{
  "model": "audio frame classifier",
  "train_examples": 78125,
  "input": "log_mel",
  "depths": [1, 2, 1],
  "rnn_width": 96,
  "rnn_layers": 6,
  "optimizer": "muon",
  "muon_scale": "match_rms_adamw",
  "nesterov": true,
  "adamw_lr_other_params": 0.002,
  "grad_clip": 5.0,
  "steps": 4100,
  "lr_schedule": "cosine",
  "final_lr_fraction": 0,
  "adamw_weight_decay_other_params": 0.01
}
Rows from block 4, named by matrix and row number. Each number is 500 + 40 x the weight over the matrix's rms, rounded and kept within 0 to 999. All counts start at 0. Numbers have three digits each.
# weight_hh_l0: LSTM recurrent weights (gates i, f, g, o stacked) (model.rnn.0.rnn.weight_hh_l0, 384x96), inputs 0-95
weight_hh_l0.68:531503511474528492422526533454552435421463523497458556557508464487520504491541526461502556477453490518553540487520462461502515539516473547477529523507459453509496586496426421519499567495505478494523493485486485480501472479543504565479564516450521503449515575530514464493512500526506462509
weight_hh_l0.69:544533478461520537492469502453493460515513515550536511482538512457475480529636510450532448523526483505537482517442497553541505523492583474525513507471523509513504502487510488513456455503505508530444550475526561558540544505580554514531559513502507526554581539450540465489529520555450533470
weight_hh_l0.70:441537479484437443540490507510462523499488436509493502439552417487467438559461518524440430541502482434495490533482493497535483574513462508452487438481472559509493486563461482449499532538514428491562469464532469445548526496561403547465426548572497428572503504510467488573449475476508457492
weight_hh_l0.71:476555451496515563497425518553511532510464569463497461456538469537470549512516503458518492488447534457538486498480515481554496466516451520562477438544531426534461586524516481472440417442510435474453497502566509471536525471547502546496449567513560561514547484514484562470438501476513543531
weight_hh_l0.72:502464542488577539503535557470542535522511517435483499599567458493505497502535561450462553501451452440499463500578488518435458522556561489462514560493543470492489500490458466483443446525528489560569477547532520573529430525531542518524515462522580559577444505607477456516522483463457521527
weight_hh_l0.73:558473486487504529440527494460504501564520471521489453535516476443534562481530447543524538516535511456465529479543565505424509466539500530464448473471535499502469460500557493598499570497449503522457440493600609536544508512477522501416485514484500500536477394464478513526493542504476477424
weight_hh_l0.74:529493506441485511531485513450517529545496523459505522520497547474518475498451527513528500534393527463523519527505491542475530543480462453553546516485525496472474484551501556509437532537511454522444501457548523530525531508553480414443426495491514525495458486521557483568498585517535507526
weight_hh_l0.75:498551546486554501464460492479548530470461482583432447528478583454513456483500441486492511471445513429439437522552489512498431474498434568525503487545532534532491568495462484503545469498496511492415474446541490440549529484539534495460494547531546491551452542522481567485527478526425485503
weight_hh_l0.76:483478436519543461506496495477572536491537451480552523476467490539526493453495508539532522526518444539557450556489472508549396473524536504499502449505482539548440483416533488414511473543470466509468481556445502557520483550460485520471488551512463476437523484480447481530468505487490453471
weight_hh_l0.77:569466511441452430507456453460521477469432500491500448500581544509495554492516518540578502508527515515494517459434520478497450543515430496510554429433460432436517469535523484447572452487487481413507458436549528517510460469561522494437485553552453506455493487516489542501480546505498453463
weight_hh_l0.78:406465538616504446499461502457502565517466522483455499498522555442540426529464483536553498538529442531488543513441534472471507478501463479539433477515409434441557447540472466515530557456516483575517535470481523461512559503577520468463488527469539505549552447549464470472553447421548510521
weight_hh_l0.79:474512551460544543556492523504465455484556487509511460518482453489522472535520514473539484548440572477500425533491441455474560497495524429491491487575493520514507495605528490500449474549532477498517501526484472485544480502440537487448517532509525560525510480546489466528480509469525482527
weight_hh_l0.80:541491523533496514517474416497525380487528496470486506528439479511441495492525538447449513564499538475613484557481548503475434488471536505541570444514501437426487566533458463473508446530525498519504495475511451564595551504545603541440503486445547474458478489419535485511434608498489458499
weight_hh_l0.81:475561459535525506370504562498552423488524515511506489539534509476486434508579506499475555529495473529473457577491513536543579547498478532513483538513434560481474572490502461519449485451444530504546421541426540539505546474458517551450496536518518546489484509484515537463490473525434520560
weight_hh_l0.82:463417490541558513525486541549533512419567527571518439492519532496483466490474557477480530564559516510487437532549524517499520516496504519434475481454519504528435525460467449492464554496510469592477512521425492465535485499507457482525475522521511462566525522610564462536509498472507545508
weight_hh_l0.83:539495503485418439465534450485536452496460507520553393495521495488435525467541421550433481523483441532467490532549485554527450489539525520562485490493476439467452436482414485528530466447489535499522471482513522480510508461602555480541384557493426499458442464504487447529506537452508559491
weight_hh_l0.84:529482465526427482571538498526534541478510417575538531568510504448496584536583479405485530452436566514516528478473497488516471544533558491535504571453504488539498471494435502459443458507531525461526500540490508522523378456550557500540478520530546528549423535547582525546429464524503482488
weight_hh_l0.85:577498584519517543465515494463598486492520512458512495477461447492476434459497525551475503544493443605470483455509541435488499442501485515507476458537569485472510489546461539497455449553532532460447544531533390482479392500541563520537518502573502521478499551493521440537492478431445477529
weight_hh_l0.86:480516468541482486599509551422477509491488491580456503515591471481504515442550457476541503505497514511559439552431571533472523503473455571519506511488518419507493545408489473576513455483510489516494524458480580513436539483444458543523494534549465466473501550597509477462518473559538506489
weight_hh_l0.87:512485447537495510431448461521572533473508421485521508501480444451493508547490500497558548517440505510481544518582560492497484460518539477462518500546467514555467516484517566461539565533473487513523488549533448486560522583479504448511480542531500544506490461538496506487498516508450501485
weight_hh_l0.88:554501460522487535457530479497474468509526519518502562525466538505526527608548463509530456519592483552504512446512419515422493492569479521548588440540507589453565435523492475488453472437500584440461475541495475401516464442553557506475520553477482478543491557508391475573520502528513510482
weight_hh_l0.89:528487473494470535578519531514490442512497446531526527496524474474512541490444504529474460534500518482550434493507532460558462491517468450474542490484473483535514479485469550494539468477476508616501401515501517481474498461471456547467484496536523488508483531496447523554516417448492480570
weight_hh_l0.90:458494499488542491543534521491477521530478494437540456453533564504500463546495516492525463476499541497466530496548523501533542475518467482563540502516471463510486596446590503437482491514509452518599461473548578513506554548543484451490414515493493507487525477486492497541488541463502460537
weight_hh_l0.91:506453511520426524447528493477457483542578523521481504454481515482470532492547473560474500508447435430485433477530505555553552571480451541424444488539534447561477499537489504494527499560524496532484544496524475518517451461523502557492437420521486502574488569471492483548470533527479492497
weight_hh_l0.92:499496532494523514492452532617460451566512457527505506472477490577499483418476516519428453542539531483468414432501505489503470479454484566386503540508499461443510539533432502476553422582484524510464464479508461516515520504434459473498490505397537483442438559455574465523506513521431503520
weight_hh_l0.93:536470475506447497480517542506535435456434448555513482547487531519460491466584530458437511503514565571509457591399467535455517488525482470461527531475450448539488499478534509503503496509462515515512518476512494441445458526512464552569501480517529431492527553466524500468498527461534486452
weight_hh_l0.94:475470470520513567487594515527455525537522439525588486484473470471521423533483535459449455448513490540472517461513507520408427483483501544548527547568531511487487516457506555515524454472518475538472454534504529539484550491498506498478502483526448528543504519524534579494473443449454419453
weight_hh_l0.95:455453553509473504532501466471492484470522522496519512554490480533446511488426522468528525457446523547481478516517530487516523530564453487526543529470484450468475526520490517471441459548489481530522499532580509493457476489525505516527519560497458482518510443562451528474553484517510494500
weight_hh_l0.96:489559507532516468541567505483528517563471456454478509523496520477445500495492389522576448517486397545474468454505529434490483576486484577484492537551479506459491530555517523477522553418497528492576504501507536511482507547434495532545501475470398490472515515566486486497533541489551491452
weight_hh_l0.97:481497489558535474576504533474551497513517478476441483566426519536434447572569576541515470518573503502524556493486473531407505520471526556542446513534515468493480503502470448514532529535528531477547498445483463511552497492509501452530559479496460497581494534576510471466465525524525455564
weight_hh_l0.98:509471610504533484485461521584458537475470496423525447487506509442418563463514569460468491491534502512471470494487496487480524496508460546577514397467527483554529468478520456532522537545463615499479470498546593488528480435484496547527548493440435511495513480542522463505494481488450488501
weight_hh_l0.99:495483557513493494500467515526485472521472486467569463478517491450502509507482482571533509448502487533464451556508498459513481540527541560536451482462524494472550475495469494525480503445397501460521494504535474469517510439472501460558441575506542508460481459472500594439514455436505466562
weight_hh_l0.100:473536527528505509439472544513543467528557527523482517515435426397463495507468540505486431511510534493514523555578474509482506545482492525505513500503493490520493482609491417466562467482511487469524535464567470459518566500536507521500491485484481423503496505472542499589486500474546460469
weight_hh_l0.101:427498567453561521479502540556458491512511504485527506549456498452518508499588430514529482486532572500537522474483456512548473459472472517557587508463554533443531490554545461436498514515519572512562495459479532520515488538526479497498522481465487503448400464511562552467516538490463496475
weight_hh_l0.102:505551513595505502503549516500471490508488502534504455501494491540521497488478480519486527518494463456503540480474519542425546539504514485486495510505423466507554485467481517516520477507560511486533414483497534569484474443444521517412506428489477548479413528497546519520509460450501489488
weight_hh_l0.103:475448481469453463455526504555536525567464384449474519514446470476509521504517519513505504477600540494503474489529465485473494534513472477527463491493486466476517537486448541483549502511512557470494499481554486525487489508529481473518548440437468429554540555501493530578520500542520503452
weight_hh_l0.104:486443503478556491556506497554460456540530519471449472583497474418449487449473467464447531508554503486473450428447471438540531506514511566514501516522508502448532463497465540455473440541553498500521529476511543466506521472449506476507484507529524423500504482492481540515561522528501513477
weight_hh_l0.105:502536490558523571537529481555554530448523520406504490508496487460572500540423427472553465571533485505406512486537507423440503525537525570503538495554479531555536511443485551493514470488486465506490474480489420427497499508498480532565505539497518569496438483480559489567587457462474531571
weight_hh_l0.106:544457483461506484470546510466560462575446494511545502496490507547488431518541457491538484434542460527501524529489549364460487463438430476517475488449439488477500451499525415455499547468536527467539481478500533457441483431533466435448484587513515540481458592495502552484509479495547522511
weight_hh_l0.107:443565444436449437561455541612465525476498511512476501527493464574510525465485497495539400520460500453463425500500485467436510511496542550462479550481544501457533486453486530528494442504573565507534466496568576516541447534515498512528471498422520517528526489560506511468496527495616522464
weight_hh_l0.108:469491509485499459522468472534421466579495515480521484564441522504475538436528449481478523484525450479530388543467453560550510513474499503483464457549503433509554519554508544434486586520521513449505502493464602478481470453533502453393487525486403521448481476507450508610494517494521531467
weight_hh_l0.109:502484596490556535421500450461531534562630508526480499464438493526511550644482507479443440531518495444490514451471509493525522543513462397439502486457536486554531503465593447518441520447417445522499488490501528456540577505506533480492552434530421519480527668522506510529479492427456538488
weight_hh_l0.110:497515473512484472491535543531477488455489521488457510461421513497476495497461544405535492458508546520419437468534520423512459582511510483540504498464508570517538528562525600503510487512520463478538396450602530508569500522507413521510534434551511379500493514480483478423503511547537445523
weight_hh_l0.111:461464539529488477506453449555519489516488543515598537472485558484460466452395530504546473492476536474521595558506518513511420557459471497466494526499532473514514526424454542573521538448509509503464546427447468484526500593566512508537514480521536470495465517564525476491489530482523452434
weight_hh_l0.112:524511584493518509484466521531430509515529475472500445546533475515475473498550460513485497507484498488466518517508526520488543498485453556510505493485571527484503487528440586484493484519513465527452544470503556458500481472543464484527484468450532498458475489463491475506502504508527497492
weight_hh_l0.113:474495493447506440526528466521494498540559460497426380417469526515583526511558479514543567520508476498566556464559533485525497497431500517537425436433459501437477440481495487484549550511493564483502491386561510503543483491516532510521455449501509513403546507501569532461569481577525499463
weight_hh_l0.114:507435474454487522465552532534497469471454482521457524579500549531528436484517458497480547461423467494488509579609465496464545544474497547576565508437475421507463452515511548459510440475516498519449486475522542497526473565475497428485448464463428466462530504495516539505563453503507563574
weight_hh_l0.115:523471510513535491493471501464488474533555420482514503467506536498500510460497517530535535472468502458416468467533435471440496571516518504522429539476511547434546546494495556601499476456487500475516500538525559473476474499487505495476507518495553499469470431525506457464430515466511488539
weight_hh_l0.116:512593467546499492412544441441487532520490452462510431487498512453524479484499439500529519477502577521477497551473500458516527475482451408533475483508493532538506487538473541535541506475487532400454502528458513513483533472544469504461495495527517466508499505526557507497477519537526495476
weight_hh_l0.117:472526486430446481499480504473449470516521563464476498520501501485453439496509523558458498572480507508509516506418510567503454485511487501498467570414504535521491535525502519438477486536482499499527435507521492528469521498506549456558483489456474527433495486540493490517554527545502445497
weight_hh_l0.118:510482519436568520460472432535535417435543523420493487567476514465458546473495501463542476469502460504475472493471485469504459491468540557528532472499527478485605482476524465422529537487493497486481516447537547498542444541500441541444473496493463490476447569502430528458484454446496471499
weight_hh_l0.119:464491476498481487560541446543484499487456438444484499488492519494484499451509499534530506537518559504436583533472523491477478500515512547495477527485499493488509515449547486536563422502482498495539447513552486485481454499483473547466525418497578496543477614472462491524546495441510541485
weight_hh_l0.120:539496466537491555535524498547529492500517517453497505561493542445537425457494519509452581536452481467447539500524485490516531558433533531463471492435463507519562429585490576476551462476492495476474453438531495516501419537533425461483513385450513466434478478479493503487525490521493482471
weight_hh_l0.121:474375499445476487491514506500496456522493506502533507460482524485489471528476468528580536457489531463537512557465462536485535505494405474492447449497484425546533441507495503535603529568549571522477499480499536539589537505543391503497480497462491561511491476484520566547540512557472452541
weight_hh_l0.122:510430490610489570609489509536513472489549493484461504527475493539465500425501522490568502475468547549525456389536451466476481555523410474475459464516516473457487469450493541438506471494504469509483474449524503480463490482441497527456498552457494530413502542499460503441494495482491424484
weight_hh_l0.123:528513563492531523488441571551485455546485525388422454515485431481462476504479596578475488503536550552531448536447522457525558516593458523432485540449549565561462475539519437525520539529561528520530461445504520538463483481492415531458420502461520537472524485494566549500486469474544471436
weight_hh_l0.124:576505531458508550505512465549497428516508436502467435493521454556465481552457539585497504398493522466470507486481501468478537504563507490500495565527535545496467521496471549518510460523471475478520427549552526517472498528549493487456489528428431529450412505484551473461520564572539538507
weight_hh_l0.125:500509509517594547379520531515584429530474556478406552452548547519514549511515470570448537496474504457522468534558506396494520492550467474498450476460498479520641484539515476487493468549492559459523481522500514507485487457545470478534525505511457522524471482556431498389502496413553557482
weight_hh_l0.126:457448516483513507450528465563480551461519586467501539510499456559522533467548461431467428486494447511515499450558459516468529551490479448533467594488473461476455452530492497484532459557491516501515439507442530502461445515458443468539474530509466469482502535474525419529497524532604513493
weight_hh_l0.127:500586528484593486467492510485509459546494496480406496435476507489546479476497558462495442483498456503485513549518513492559497452526469547490506432428518454441522472505534549542546400570528531507462492546549563471494523481550562510423483601471487461407467528503498494504476475458545523503
weight_hh_l0.128:497485512562543505522482499546544515514538489541546531458533535510507505457539421574517545533531442508540562543495500455491498475431485449561492463480560514451483486479505501467488504465445547432422426527549530488465514502519541484501450478587423532522511469532477507450560435456466515476
weight_hh_l0.129:486502454544519475478430529496469470511529506512454440496421455483455488510528486483522493489466475442466486455514494480455453444522484518463492547472493477527589485531452538459505548549549572499480508596497458495496479470482492556468486553456495554508507527570504528529487563536491577489
weight_hh_l0.130:492500521461466473428550498454479442520536525503500455487535493454514506497518508525472530524538423571525579471515500438505440431472500535570507515379488460499508484513543542545509526519488538483451439447552530485535525452496468547492513466480462474527498521531502562568449521540524516477
weight_hh_l0.131:554490471479522533475455477517506492437522512465527515438507471484549557564453437507531463534556443501505369431556478500498501471476487497479538477448483514438516433515473509478460453541545542525437495480537460483562525494492477503421415427521564509474478413573508527510515505523529540524
weight_hh_l0.132:423485448552512563460526585521504537485567472492543480527485476463482461560498519517522483473472518483426427541544525483552519532523479503536467496490529455472499447476515510474493484498461478458541527500515510512479516446545488504441440485525507534453482465491521468513459469511493550460
weight_hh_l0.133:525475480546535480465526513516461482598532548460568460461414500497474445502467526488480459463563485489522528522530524504553495492522533534539511513507518498572514489406482498491512506490522544499458489500463498435490502484511523506550452400488431478467434549545543488480528425544516504433
weight_hh_l0.134:462482465533525480501492434527476521529538497484460558464521474529481535495518503445499540523428515487457467505504542506500578513470462491491502522479453471514441520515531517463525488500524474520478491484562488539487588473541467510411422520524488499572482553460560506479554561458578538487
weight_hh_l0.135:508481507546479502469507463473527495456519533484506454467449540454551507449460535485488476487520442499417492468476477495429487518456490477549472578506549572539416511485508512500501446442507575506540507477516500505502559517518485508514535538525537443454441456485505438463498552544477507457
weight_hh_l0.136:477519531445483578470513491487518541465513526433499415473508512464460515476497451566525494450542479463436524427486523520416502536512558461515529512483472525483518439511641511514476605503461557460534493512549571509500487489516465468478478470456451585476563515471413551458448520508520552496
weight_hh_l0.137:538461494488493502503429480499452503530559542531509486463438506494500530552478467515468510435536483421458491497499470456476387523485543471526561525483490474513519517543571547530564518539466556523457476478447533443468436509510487549528427547535515430461496503447518455510524504531506550437
weight_hh_l0.138:490466427488562431478501477533459482557480510445489521486480493539464465488472545554447509555506488463434497490599503456493509568520483558513492546527502514431507450490518529490488555524498525536471505452438522476524469453451428478498453529452515532419467536506482497523447406492426480450
weight_hh_l0.139:502485574538476493532546452554462467413492435438522494503463476548526459508515539498473523534514517479497576579542506535445480538561507522504357466415497442499489507491500525474473449546631467533503523503461481542510481471485502541517483497490507509535483583517476515557505520500530420537
weight_hh_l0.140:482488484526487477475476437571512450529532428462549498458549511462524430559492510518504442481574473461504493548515512445493482497479472468499484535433519538462498453564500556477528450480472529486473561512456475515485507451493539510509485464493467485521453560490476463536505504517478531461
weight_hh_l0.141:462552387520455502509490463482522402529501486480528473567380520475470530455502550473464545516549486522443469586580481540503501458495492530538526499500526487499476512511560464420520503569479518507563535502521542485505510477444520571487505495553500515532492513527540496497550500507551449474
weight_hh_l0.142:502506475573417562429558453526516487504471541460527459494483494545454491501448495453435549438485535499463443468484488477470574483454537522469544514462567450494488484508557574548564494445526587525586523438504540511484450563472491535493467424431541483492512519513480574462511550597491502508
weight_hh_l0.143:502494531450553441512445525557499443448445565523476528521467586512416527515522408497511483500541434514487465484439519546445491458427463489499527530474546500492551479530561484439512503514498553498504484470500542485541479454411519512459505573454487467496493544513540492585555476473484537480
weight_hh_l0.144:421558524467555527502493433485552451561530511488529483522474510450492445481504493506522474403549466570487528455505532445522511563502467535505445541472475450521571405451553424528510498471502525453498437530549546496548542493469440533378512425480575404559530539512501450520455542502504516466
weight_hh_l0.145:502557471482511459491475509534475496452549507479488513517557585516493498489590464482453497536502500472458468560536493405506524497492534490536549460440503578456466521499546500506477438495492504487570453497529491530525499458489489480558486483503574448553485462544451529430449537520541503503
weight_hh_l0.146:502462556476450470518539515551533472528456462563547497525557454498493348474402498531495529491540526522488548453460528491462525543482492535532469518449493419478529464479574503483539404534485576442531495469470512513502523505509481466517523512498561435484506479564480504454493499485493497420
weight_hh_l0.147:511518534495529543514503439510465541516484448504465507450433433513478474466471418446507491509496481579457442541489495540439478545524506500488485516392464413523480473486530574436500480484442462507502524417438488480491437513468593479449476470503549495500500474533503480470506517578490502433
weight_hh_l0.148:551433478462486508532467549525459418513501478504484429554459477535446482506510550503439477489542470500441471481528493425549528517503503539504515501435467517611481460517511466490482586521528442444548447515488457470464492562517389441527493497435518478499412553457518450486459460537534433500
weight_hh_l0.149:528504500461528516431446495557444529448502502471491493478515531475456441533521525458509481490561477454473462536508482554521513540519552453563528489525542477504491512466431540505533604551456511505520499492547529440527505486485490515486538505495454447447481546516532495479512439449529481491
weight_hh_l0.150:429508478554461502577489485529499422456548449517489488508490496515501605532481496527535477468554542537448515444487471420518513505510480531455539493469599539496566373485495518556472458492430490478511472425480451458538469491456432514430574453438500500465507507426463544482495479444521453509
weight_hh_l0.151:483477486520497525436429464471534426519447486473571496526501479522469508466486545457538451508512496478579519510445525496527495503531552531422491532507506473477491450490556537489463495578514547527567492463503471459506446473357482482509508487453541447494566529538520476433537481472475518474
weight_hh_l0.152:485485485466500477454517442532447486534518443487516518472464500553473436498484461486511536484539489493475484474551527487532473527490515441483508481436581461578515492518432531473540531513470538471493503452455499459541525554576452447484471487473546453460530485527475504453476505481534499552
weight_hh_l0.153:527467508474422500477497427504542495549449505529490482477414601452522545518457470565538450530509406509461467430453510528484449472508462489503473498496559474525491490494456522519413515480538456437463524498490563424507526498538538510507541555490528472398462511517464473539480500525525527550
weight_hh_l0.154:485523454492580503460476573448576543520474522465465558522479491485585513501493472424521507574576408502497419459568504434510523431473488507483455518489496563480525493508561482430500488537495491492552496502529475495487511500508460518431534458478491515521437488491541497498550471480552525560
weight_hh_l0.155:459476486484458466508496516514471458490552525497518551523436524487423531513535452516489474488439498586429491504479524447466501554504551535508476510472513528468543507486511526518529481551461585458505542525449465484504506552531476539543457458547510522510491520476497550523508500442566544528
weight_hh_l0.156:483465496510519554436530470527473489528513421429520505534531536490459553545502546461544479463481524497495455510541572513532469498555435457516523490444531503514538467505535480499496482495420559431426513506568468412495452531465518488519526538448511508508465547492517479514455467471504585443
weight_hh_l0.157:614464492538413506540539455444530473520413530529499441501482473508422485477450468476497477599451419524479517512600530499501476485447493502545464491467498535570500432421535508493512567432506545520580475480495509451461510407533435534487506492501529481533496507583460488494453504483484517556
weight_hh_l0.158:494484565530454528527520491437450459536562444487486546512513439482488493468456501449395456547503467536463477460427490485496465462425596469530481538404503542492464576526501504535505532547515540440445430445512549486495528496430511510424386478480515452435470441448538473462524507516488433497
weight_hh_l0.159:476482503483513502520506537567492531487475489491491494460453438498509515491453480526483557580546443597490525507501494508528572500451550478480420513514517479496488425495441554473572569477512566516479398514413519454607497556456449443490508480557467481524531525492478533471486504471548513539
weight_hh_l0.160:437489527507484484500550478517497507458493508520504500488479480484444551387475469541440520491463457458526511562551525342551538561540504529467477510550492487519507454500498524514482551504523482535520483530521490428517532504479462485539503479455524421509468492477572521552505545500543461499
weight_hh_l0.161:424405451507517487491461516540443422518587410468477484456543484509450498447520501588448490504511493478429479585451471563511465524460499508517520490464507543511527461491567542426557494497532502428507492519443480529504523481451436526544458494492596507506429529516553509509490533546555503541
weight_hh_l0.162:495451452538528467481520491530491441527518516474528517560455549532475457503517472514535437553556577496515496453561476423495481517508487438477479578486456424531521509526533545483534471566467554552466495505482489486531515513456497512465473534475491478491540529516568464492554525489576478471
weight_hh_l0.163:521511430482498573459525509497504487616504448490563563430472488540481466470472568542393502532520468516488523497518526475574449456481485480492468531511472504537510515487535573508449491575538509475598463464540495474492506552507458501514435472481523534543498515577544554453438541514471489540
weight_hh_l0.164:464587538520526551472535503437538459465471466511480501459491440465473484460493539490516548536508478507511503516481522432467531436462485531491540495493514550471516489459566510491431450480488532522446511530532498506511509493469519542478443523415479419436524483460531515520493467569543550439
weight_hh_l0.165:511488589488537472545497513540517472484493538507503536532554564474439492494486508565488472565504535514509477566508510499479480564529504543420440512434496531522510503482534513577549439567565524514439497483580507523542541472489523525561464436513461466409531486481554513462492518498423471507
weight_hh_l0.166:543471503438473496518514460544452494532476474434489444513525503475509485600536558508467522433524459478566475569515478495510549524519526525481429480498489512523508522497521540471519572513514502423516455514498515440523520507543479574535422484518489413485464498446528536467600481486576468461
weight_hh_l0.167:539499513545466459532496480537524442503475486434501504507460461534529493494526509510478453555551540509457440519507522437525553536517494521515458470526537491560522524499565454510550423496434493534432526500467468523656443535506439465427471507444499514497482453510550545484495564507491480500
weight_hh_l0.168:449441492516580499544536435459477483570467464519517433494531500531477518528449531528491484487509483503500498490462531553467450512454517458461527598490494437518547438504557553485513469487513506545511494482541477475422531511516451516373513421493465463494489556548498490489501520445541494528
weight_hh_l0.169:453463490461435514557478457525486456502512501518562495502488458389542468477512537562520556518522431432493485516479546456513500549509564469476524495466484541519448440552563492526530530492482527547553570567583446506465476563502450534468480579477579490498495486459496488496444482524560491494
weight_hh_l0.170:498459420448432493487468526495539443552539522389530471455526552518490493504515480509425488423466436490466473425500537548522441511452500490545560545491542536523471507575522514519499525530485478543456494539508589540500517519516471505533492439465584476487464480442542534502497546481508490508
weight_hh_l0.171:526489539438475464488471477574499525577497530505446504566490605557487473530592477504556495526581488478510515503507515489529488524510534446462501465533509457542511519476522467526507519478519459451487556533555560426487505551498497523500484458509473471508489470499449540517534553529514454480
weight_hh_l0.172:415543503538501514481482419490422488506528503483529487504510479435515550466497479481515496455586487476500481543528513427581597446594560519552513445484444498524458470475435511490576513520448515425452457469501498575480445515520537566512518502398455437431432506484549568571496524523414451476
weight_hh_l0.173:478576393482505450532504497457469576448465463549545524490539507509512408531435454506582469529495484503569539509438500443482551580441394465511506493589485551507479491457481503459556502449489581548520417481488433482469492496535522459644547446484515557487467457505539535538463498574438472423
weight_hh_l0.174:469422491540509467535477470544434442483524481475506535507525478533423501504484507534560456505501464457441509436432538443507504519473505547535485447564420522517513495456493523448534520464492488484455433508424509507519595503523474509513336503550499374479489440456486432584494465485551524489
weight_hh_l0.175:473488478515576510552522478524495445486457476471482487498496499544524478573483466487538471500549453484445451533507404521476532467525504465395551509549471494526526476590542575520470466502451502492483494473507487506534557522562490495536471468476497479465518465471472481421543496470522481488
weight_hh_l0.176:445486565503493508494487493506535423501492468498412450534409375462573543356456532556543453519467462433494488556546532403558517500484468486490541476496484504514577444457529506494514497518474514443469466510532492488505448515500433505570557531447490515520564543502545511469529496520525487471
weight_hh_l0.177:422525508525469480494488505512488422515446518459485462497556553475444466545525530530489491502520476542434460542508459500452488506504482546494455504474535576475551525532469542509578479471485593484521521480501470521545506442467530451415415532431538438517497533444518545474502546475511459528
weight_hh_l0.178:460394506539489504531570514533470425550513588503549425520540547501487480542529515515454535520546520425402503536543516438537538433454483460508514516523454515499420528530487520541461489475450537607450510617508550516492452450518469526509438431504586500527493501525541505520539462497540527477
weight_hh_l0.179:478446524499458427548456444476517441542498462538500474558419499545516495480496492466525532468542508498502510476453508502529522404532457415482481534392486448425509567528414403534569537527549547431542458526489505511492450475560490495481482499481425505552403505501506469525457487533582520544
weight_hh_l0.180:492417532500497509547488526522430466525560475537557479510517572527459545502499508484526516480480475498492479511474480505486541450589492514497480519471505539524521437450510538530445430480499499456481437459509474518520482467453451500503490466496525371537435507563457483469524474432495462517
weight_hh_l0.181:512482458429508489568506497541500497546488538438432481489526521571479456476506493526497546517494447531539442498434512516566526575516493520542471522464467400433494502487482465485542538518442516545458488455514398552533420529531562476437507421519509456436499610497571474517482461460463464515
weight_hh_l0.182:511501525546529498485503543423477451489460440480471477511533541533456479478507523584531480487440494493408457479448524420497565579515473550485448550453584422444520527483489472453491452564532537499487462432552460499462479486452517516451457502511475536603519541478518472433576489480601453479
weight_hh_l0.183:542472495539494540471482466599519532483478406515489509506502512480497527509446485503448472432484437533434525502518500506498557496456469510513566531473479464521540575532426529554454498551500479513515523571502546460516510493547524477585530491494531509498504520485534556537522499474571594472
weight_hh_l0.184:523548439496476486452549523554481511521469539473498520492466384504568539529449484413526578477503479586492449505491509553593495497532463435455540462498511542546430489555472530503567463447558463478594474504478543488519461401525539479510485428511434468474547525511452472493548518501491516467
weight_hh_l0.185:463499545511526500534534462548465473631486507482525493562475591429490484498456511541522515527431537432464509520497525425476537522464508474487555516509507495561507514497524522510523499535491501523507454482500453530501455493454462551484416491512521501500511528537460530566503473511535545517
weight_hh_l0.186:516411500557478509527456514498499505536482451462521534453476514477506511478509525480487463534574475485491530485541493416547494482501564545471500516539503539615498478442529568437489543506453551512502470408488532488503523466430488490508514536569521494500443459515461494514440497477557476510
weight_hh_l0.187:547492500583479517441517550489472511525529483521522482446460514518457499546511431566432494482473512479449416524551495478508567512527532527561434498465493532539507490545536549514496510512528517516502399558414518548526446526516482535579493455493535545524491464524496484546500496473460598498
weight_hh_l0.188:549469508528560499515524443580502448498566467519473510483488449512491466475533498506505468552600526544519494480511496448507467476501494468494481561508495484490513451448527554541520456545475540424472490508499504436497522534412483532514433441495487447432435490485493462487551434520482505504
weight_hh_l0.189:493488495461426433495509483550535454488478494536510478506541499539503476510509550496477479496533469520509512468490481475448563530433449511488475471483563410524527505426536542465506460532449536491470540516550531412515501456530484518506533523483493467525520543466531495517571452523528536522
weight_hh_l0.190:451462457466477505531463411557466514512517485538554403496516522418539521474495552498492512436559493483451446521565479522430519528475469548524491485490544475492523552464447560492495488527492522505516502486517527541427501405449498567496569490505492500529508484515531541529487518521429438530
weight_hh_l0.191:488435585475484566483504460551520537546494461517539534569445525454491533478457552519455579499439529477551504554415480470457489488525526515522550553494542427470464451531488539443493454506476505496459481502539499491478441527503441595471432532459530512540513543539448545533455508520477468444
weight_hh_l0.192:334574553561510489408558546452523537539416486448454462509469513496498447466499430488447446468454449481487427523584504566519475474481487545474428446520501447472520483563517473516528475497437476480517491452472483504555530520411482458605498575512464515476497451488457478504514458488443507448
weight_hh_l0.193:460273453511557460522487511500524540546483458495481532412472522588537431562549493476497469484491499529513507465507542537491522507480452506552502479516458481458519482468516510456538422529503485550504546513529450472437468480522494533533509538558466476520610509499437540501526444488501416422
weight_hh_l0.194:484502221470528513508464519545542474489499562484492465441444529509546543518490550485496527528456492529472515500506471536510459500541439522508449498482471483470505534603525451523416508501474524447414544473432459483530486473484485554470500546469520493472475499496465522487524478469581552520
weight_hh_l0.195:490492461305486509602505553520490519506473499459492528509487632453523517461540421480521469491500519491495490492553469536517470517483519535508542518463420527561553499517505548475500537490509528523468499548451559470421526492488513526485495516491524441514461556505457466556576497462480560490
weight_hh_l0.196:470461498471222574467546560532496445503507529479508479510468512442441433471467605538472523451493505523499530526497450374553443523534518508495521499431562507469527452505495568581541565571474458521449563523473474511476463473458466525470507548485492514489468466526613600409452518467451550522
weight_hh_l0.197:530437511469465312602504500503545472574522514474499507503518550568547493526513532552533469432438538461531495502534491363449562477511477454434558481519563487508568480488614549514538544559553503536446412499467557477497556528476447468479527505534505539574557437452451494555551451478551543487
weight_hh_l0.198:547479535480488465316551531524583444512483483537461464539536452509449546425515508519509482485534542483499485584458531528533492493472487521539463496479537569616419634489483474441542447516568477537471485524504408550508505498514490481512491530463523559461513452512434413491456485609541475506
weight_hh_l0.199:475491444456483533511250481474440492523521544519494541461434521532508506528505451459531506471459442531531522512527536486546453537521523518521495501483494518490460513592430534497530540440456520503515518544525496479475509510486471568541511444551479505503509526553544565518496474529533484520
weight_hh_l0.200:484517507476510487492462263469525493479515478515524471549489486474511490490556474477489506536467560493516545517530555475494525505539486565556523460527500531550470578503522483524557550494477507479522486522479506476456458549440538495526461528547505464536483488428478510504463524542482479433
weight_hh_l0.201:522499477507462498428514503310498411527495521489484498532488572566496463496481488488481459504517446487502535596478409527553541513539470455451558452544526499537514488602530557457507537471469529532564472492504451560519533528535465479593485562489460512564502508457485415562470548522490515486
weight_hh_l0.202:613488473462566504493475554525312527500530492510542531535495484418527514543508482534578520568482491492413492462535460442481566433492532541469444506458546483486493504471470443469518565448489470518483540476562489524520528518522532522568508482451486518583506528527501463558506523504465528539
weight_hh_l0.203:462505466478530522547470512531544348511537535530526504557471547549478486544518462479461525517438578500556549482472486446472502512468496514498546468588493527550568518455481471495484399454483502534480452520495466547486479516436537497521508502539490459536507478526501450454555475526513502589